config = dict(
    arch='unet',
    model='segmentation model',
    dataset='renderings of 100 made-up gadgets, each built of a few solids, in any pose',
    train_examples=97500,
    image_size=48,
    crop_scale_min=1,
    horizontal_flip=False,
    translate=0.12,
    color_jitter=0.2,
    num_classes=3,
    norm='batchnorm',
    activation='silu',
    pixel_unshuffle=2,
    widths=[64, 64, 128],
    blocks_per_level=2,
    block='basic',
    attention=False,
    upsampling='nearest_conv',
    init='xavier_uniform',
    residual_init='none',
    optimizer='soap',
    beta2=0.95,
    lr=0.0045,
    beta1=0.95,
    shampoo_beta=0.95,
    eps=1e-08,
    precondition_frequency=10,
    max_precond_dim=1024,
    merge_dims=True,
    one_sided=False,
    adamw_lr_other_params=0.0015,
    grad_clip=1.0,
    steps=9000,
    batch_size=256,
    epochs=23.6,
    lr_schedule='cosine_restarts',
    final_lr_fraction=0,
    warmup_steps=900,
    weight_decay=0.03,
    adamw_weight_decay_other_params=0.05,
)
Rows from block 3, named by matrix and row number. Rows with one number belong to one channel. Each number is 128 + 24 x the weight over its row's rms, rounded and kept within 0 to 255. All counts start at 0. After the name is the row's rms in percent of the matrix's.
# convs0: first 3x3 conv (model.enc.1.1.convs.0.weight, 64x64x3x3), inputs 0-7, a 3x3 kernel for each
# convs1: second 3x3 conv (model.enc.1.1.convs.1.weight, 64x64x3x3, transposed), outputs 0-7, a 3x3 kernel for each
convs0.0 110 [153 134 171 152  56 159  86 128 158 104 116 110 138  90 133 152 125 111 128 144 184 128 139 167 101 159 118 116 133 135 147 155  96 119 143 125 138 137 192 121 129 121 108 139 100 121 126  92 188 120 179 108 165 132 114 114 106 168 121 108 131 138 104 130 162 119 126 108 134 134 143 111]
convs1.0 099 [111 150 131 108 191 105  75 162 142 130 136 116 138 151 140 114 124 158 129 121 127 124  93 107 103 117 129 145 128 143 143 127 110 165 123 128 116 155 148 159 142 149 108  70 133 110  90 139  72 128 104 104 144 140 113 143 143 131 176 116  91 116 171 137 121 141  98 139 104 117 124 116]
convs0.1 110 [121 141 159 130 182 134 105 161 132 132 148 130 118 115 141 139 138 126 162 123 114 182 106 152 140 105 141 137  94  93 151 130 112 118  93 133 119  92 153 117 138 119  88 127 139  87 134 133 127 128 116 163 117 144 138 113 110 129 118 160 155 110 158 125 115 170 141 106 175 132 110 153]
convs1.1 105 [116 195 138 146 179 102 109 135 125 133 118 120 104 115 105 133 127 115 120 108 121 128 127 115 136 130 101 154 123 144 114 140 124 138 149 117 143 118 145 182  88 140 104 119 186 104 130 118 133  99 123 150 131 143  96 152 131 133  96 104 111 128  74 142 134 150 123 130 122 112 109 152]
convs0.2 098 [128 102  97 109 132 133 103  94 116 124 135 127 171 150 125 147 130 153 125 145 102 119 101 166 125 145 150 103 187 124  47 142  99 119 105 103 121 137 152  87  82 156 167 122 139 107 120 134 111 156 143 134 114 139 102 106 157  70 147 133  97 105 118 100 120 119 124 101 131 174 139 128]
convs1.2 102 [123 140 101 118  79 131 141 135 101 156 118 115 126 134 107 147 147 128 142 178 124  88 176 169 110 119 151 118 137 133 150 107 172 145 111 166 148  66  99 111 137 117 128 154 182 111 106 119 122  97 163 145 156 116 146 136 145 112  87 121  61 129 184 110 146 152 132  90  95  94  98 116]
convs0.3 104 [ 79 129 186 124  73  94 180 147 110 114 112 106 127 131 157 126 132 159 137 139 142 143 136 116 141  92 109 143 149 146 148 125  95 131 100  60  85  96 107 171 181  78 119 165 114 149 160 132 126 120 101 109  69 124 124 144 129 104 103 130  88  61  89 130 155 138 115 170 163 110 163 142]
convs1.3 101 [117 114 144 120 106 146  85 117 147 128 143 106 160 103 133 142 117 115 164 109 125 151 168 134 135 149 161 110 163 125 165 146  90 123  90 131 138 137 105 103  94  98 139 130 127 119 100 130 104 127 173 116 138 127 143 154 180 172 141 175 134 122 137 108 138  93 116 109 116 212 128  98]
convs0.4 098 [116 117 113 123 161 166  93 121 115 114 162 174  88 162 166 143 168 172 131 130 128 123 138 130 157 136 125 116 146 115 114 209 104 156 117 168  95 118 166 141 129 124 141 109 100  99 123 133 111  77 114 177 134  53  95 167 144  89  96 105 103 123 103 134 141 105 117 167 125 131 130 146]
convs1.4 101 [155 128 130  99 120 167 135 175 152 186 132 131 138 135 118 132 123 119 145 133 126 131 162 125 117 154 106 153 162 124 134  72 125 136 122 129 131 117 116 130 152 100 127 162 118 132 121 119 131 158  97 115 162 139 123 151 127 132 121 144 119 125 140 181 173 134 207 168  80 143 177 140]
convs0.5 097 [ 47 151 158 128  88 146 153 126 121 149 110 174 166  96 131 187  88 117 114 129 128  94 132 123 126  96 137 128 175 164 169 132  87 146 157 121 123 128  93 189 128 103 152 136 121 141 140 138 137 111 137 131 125 127 111 146 114 140 153  85 144 110 140 109 112 125 126 101 131 115 180 134]
convs1.5 093 [128  92 135 116 138 187  68  89 157 121 177 162 116 116 136 116 148 119  86 151 116 132 112 118 116 148 169 164 125 163 207 183 135  92  83 113 128 139 149 133 121 149 165 129  95 137 128  89 115  96  91 165 149  95 139 135 122 129 129  85 109 142 131 121 124 148 134 117 154 141 151 118]
convs0.6 100 [127 126 176 144 149 124 123 139 122 139 125 153  81 137 114 144 109 150 142 147 162  90 156  92  94  79 117 127 133 102 128 116 133 170 143 139  94 108 108  74  88 126 131 108 122 107 149 125 134 133 131  97 120 146 137 112 116 133 144 129  36  97 122 141 125 111 128 162 135 102 149 140]
convs1.6 097 [ 93 148 144 100 114 115 140  99 126 131 143 121 134 102 120  94 131 126 129 136 116 145 152 135 136 153  86 149 113  86 100 100 126  79 121 103 128  98 104 113  87 144 102 163 151  95  94 133 134 144 132 129  78 137 105 146 150 124 158 120 164 128 112 127 122 126 112 119 125 128  72 184]
convs0.7 098 [110 121 144 130 158 139 129 156 128 141 156 160 103 174 150 128 132 162 140 126 121 142 136 132 115 102 142 167 111 101 135  92 133 132 125 141 106 139 135 120 138 145 137 134  91 141 131  95  98 122 111 117 133 146 159  92 126 107  88 104 103 122 110  98 133  94 126 112 143 133 111 106]
convs1.7 108 [122 106 103 120 150 132 105 125 115 151 139 132 119 132 149 125 177  98 122 142 122 121 116 124 129 124 104 195 172 144 162 121  89 153 108  65 142 138  81 175 147 105 133 109 121 107 126 116 126  84 129 138 120 141 158 112 129 130 132 125 111 141 161 127 136 129 126 138 111 165 169 108]
convs0.8 094 [111 172 124 114 186 142 124 111 113 105 115 108 113 117 161 115 115  96 137 156 126 122 126 157 132 151 154 114 184 135 130 143  99  97 119 127 102 137 138 150 152 114 148 196 118 126 139 130 132 154 123 147 115 131 129 132 104 130 121 136 141 121 117 151 123  93 149 119 112 113 136  90]
convs1.8 110 [115 122 147 142  37 134 112  71 158 164 147 117 116 128 157 150 115 145 112 133 155  75 123 159 121 141 133 116 151 202 134 160 109 161 102 167 113 132 136 130 155 135 126 147 111 105 161 152 115 102 110 112 110  81 155 131 125 153 128 157 121 116  96 121 110 105 119 149 122 120 125 152]
convs0.9 097 [120 139 124 106 116 128 161  88 123 103 146 141 128 100  99  81 108  89 115  98 110 195 134  80 139 126 138 118 120 205 122 146 141 115 130 147 137  72 131 114 131  73 143 153  89 110 113 152  76 166 112 149  80 122 108 134 135 105 127 111 137 132 137 164  98 123  87 119 121 101 123 162]
convs1.9 101 [105 163 137  65 169 161 133 165 128 138 140 147 120 129 155 136 111 145 129 148 154 142 106 103 129 162  81 138 138 129 162 115  74 111  93  91 122 118 139 133 141 127 100 111 131 101 134 108 125 109 121 161 113 160  87 128 129 136 139 158 114 159 161 153 153 157 145 140 155 152 131 107]
convs0.10 105 [152 123 109 143 100 143 133 136 116 104 144 121 165 160 106 166 110 122 139 132 128 168  87 118 143 119 140 151 116 135 139  46 141  62 183 135 143  94 117 132  63 126 140 131 156 125 132 127 127 113 112 139 133 129 168 130 115 124 130 169  90 112 108 148 154 113 143 125  97  98 103 116]
convs1.10 097 [103 122 109 117 139 130 153 127 134 116 116 113  88 121 137 148 168 150 117  90 129 143 132 141 134 107 179 153 129 134 105 224 161  94 121 140  77 122  97 124 135 121 145 176 140 122 130 121 128 120  86 117  99 153 136 120 145 115 121 118  91 128  88 135 147 122 109 136 118 120 109 117]
convs0.11 103 [146 148 102 196 154 160 156 143 122 124 143 150 125 139 133 136 144 132 135 131  99 146 136 122 204 146 132 123 120 113 118 101  80 131 124 139  77 103 126 132 118 144 118 144 116 125 104 123 103 133 127 159 144 119 102 151 137 124 152 135 154 147 100 143 165 117 116 100 164 126 116 115]
convs1.11 093 [140  78 145 143 130 100 152 109 152 109 115 128 118 132  96 156 139 111 118  88 101 142 115  98 124  99 104 147 123 137 166 179 104 180 131 113 140 131 111 137 170 125 143 130 111 113 159 135 104 127 121 142 123 187  98  69 154 121 143 155 124 110 134 128 169 160 117 120 148 113 125 164]
convs0.12 099 [133 112 114 139 123 135  97  96 157  75 106 129 117 127 134 138 112 127 132 138 159 106  95 110 161  76 133 113 121 140 130 148 130 125 130 123 136 143 149 162 161 143 158 121 113  99 150 172 149 138  96 125 128 115 116 141 144 132 128 135 136 123  98 131 149 101 166 154 125 130 153  97]
convs1.12 098 [117  87 124 114  94 133 117 124  86 118 113 116 144 110  88 139 116 125 115  94 138 153 156 101 148 124 168 108 130 119 115 104 117 121 143 131 136 135  94 115 129 113 108 131 125 129  96 114 125 125 147  85 124 130 110 142 113 132 172 203 130 142 148 153 135 158 127  96 130 131 156 105]
convs0.13 095 [152 129 107 145  88 128 139 112 146 172 164 151 170 158 138 126 131 138 130 125 109 152 120 125 105  65  96 160 149 148 126 112 130 146  95  90 131 104 171 141 131 121 103 128  96 133  99 101 202 134 130 151 126 103 125 137 143 115  98 134  89 115  88 134 113 169 127 123 151 146 125  91]
convs1.13 091 [113 128 117 118 179 149 126 150  96 128 145 143 151 135 174 159 119 110  95 140  94 116 140 112 109 146 131 180 153  78 148 144 137 114  98 112 155 116 127 154 115 138 137 152 111 153 137 104 114 153 120  91 139 102 127 142 130 108 148 126  79 132 140 164 109 137 157 140  97 143 144 108]
convs0.14 103 [129 126 130 149 143 107 130 112 100 144 134 121 151 143 128 127 154  96 140 122  85 149 151 122 101 129 135 125 126 173  98 131 134  99 123 137 128 118 121 140 143 126  74 159 139 101 113 144 165 116 131 103 126 133 116 125 108 125 126 178  60 102 107 154 113 135 125 112 165  91 125 109]
convs1.14 098 [138 161 161  99 153 126  68 130 119 152 106 136 141 133 177 103 153 126 166 144 131  99 184 132 152 116 117 150 122 142 120 140 168  97 107 100 139  95 113  74 100 128 113 118 123 149  95 129 137 136 105 127 127 103 152 164 157  71 140 191 158 159 133 145 156 154 114 135 128 159 147 125]
convs0.15 098 [ 96  88  84 124  79 107 100 126 131 143 150 139 159 159 134 134 117 144 117 143 150 149 162 143 132 146 128 102 113 112  82 161  52 108 129 119 153 131 119 126  62 105 145  86 137 148 110 116 137 165  97 108 145  86 114 134 118 114 127 159 118 160 134 143 138 137 130 154 135 127 173 136]
convs1.15 098 [127 134 160 131 140 141  85 165 128 152 109 149 122 115  87 106 124 115  93 124 130 140  91  77 123 111 105 138 110 130 129  86 140 180 162 158 180 127 134 157 169 131 123 137 128 123 109 152 136 155 129 133 116 116 121 136 117 166 139 127 149 142 161 147 103 149  97 100 140 159 151 104]
convs0.16 093 [120 125 190 135 134 117 125 173 119 138 150 173 146 127 133 120  81  76 100 110 130 127 149 130 159 180 157 108  93 134 113 111 126 115 120  88 107 114  99 131 108 115 121 122 104 125 102 171  89  80 131 132 110 103 143  87 113  96 144 148 135 131 121 144 117 100 136 127  70 193 169 113]
convs1.16 096 [121  79 147 139 141 106 125 157  99 152 132 121 111 102 112 126 113 138 126 122 106 118 103 113 146  87 146 114 173 129 146 126 118 144 146 138 101 137 115 138 165  99 185 134 142 116 128 165 120 136 122  79 159 136  82 136 126 134 179 112 122 153 116 129 141 137 101 113 127 103 133 129]
convs0.17 109 [133 108 101 178  99 129 168 117 111 119 117 150 132 137 147 126 149 131  99 118 135 121 116 131 129 135 151 143 132  97  97 167 115  90 101 130 128 114 109 117  91 120 125 125 139 118 147 130 106 125 117 132  86 112 147 154 133 134  71 152 147  98 138 114 138 109 158 116 123 123 123 105]
convs1.17 101 [ 88 165 147 146 162 142 134 162 129 162 178 126 141 127 108 122 133  87 113  77 110 129 108 118 142 151 119 117 165 115 124  78 112 128 107 119 104 107 129  97 144  93 143 141 131 159 126 135 170 146 114 112 119 148 126 109 170 128 126 168  95 121 159 112 131 145  78 115 111  84 107  87]
convs0.18 102 [124  89 136 113 106 157 158 118 168 103 156 153 112 133 126 113  84 141 138 129 146 117  93 165 135 144  88 173 105 133 106 161 115  81 134 122 121 176 131 125 131 140 123  90 102 150 119 123 139 135 117 160 121 137 126 140 151 103 165 104 134 163 144 147 103 117 117 104 104 159 121 128]
convs1.18 104 [109 129 106  92 166 140 120 144 145 165 122 105 130 159 127 148 157 120 129 134 102 144 175 149 133 164 143 154 136 135 130  86 109 123 128  93 151 169  93  89 141 167 107 133 119 137 121 114 111 162 147 152 118 128 166 183 160 164 186 144 123 137 100 128 137 131 132 136 148 118 131 110]
convs0.19 094 [126 141 124 136  72 118 132  98 107 130 145 114 149 127 110 123 143 127 133 116 150 161 148 150  97 120 108 115 149 104 104 118 163 130 136 154 141  81 145 120  79 123 116 106 113 146 127 102  98 116 108 142 149  99 153 150 149 150 153 103 152 130 150 119 159 182 142 148 153 123 131 158]
convs1.19 100 [137 130 107 119 110  89 108  95 163 125 168 138 137 136 105 109 154 125 146 153 167 156 180 135 133 150 173 121 112 137 106 125 157 166  99  83 103 121 113 138 115 106 132 145 141 138 144 128 103 139 169 135 117 128 114 141 136 135 135 134 126 133 145 128 114 163 162 151 170 161  88 116]
convs0.20 094 [ 99 153 127 141 150 146 135 119 139  69 140 153 190 165 107 103  86  94 116 129  88 162 171 169 112 150 120 130 100 125 118  94 162 132 126 111 155  89 114 131 112 113 128 108 106 168  98 124 113 125 132  90  82  95 140 146 110  92 118 140 151 117 146 134 135 131 171 160 155 111 112  95]
convs1.20 097 [137 163 107  83 126 108  92 113 154  94 114 132 157 133 139 120 104 120 146 124 120  88 141 127 116 134  86 149 137  71 105 102 142 111 176 121 117 141 140 118 136 101 141 166 140 153 128 134 133 130 140 105 159 114 127 111 170  78 117 112 168 162 166 133 123 137 142 130 160  95 110 137]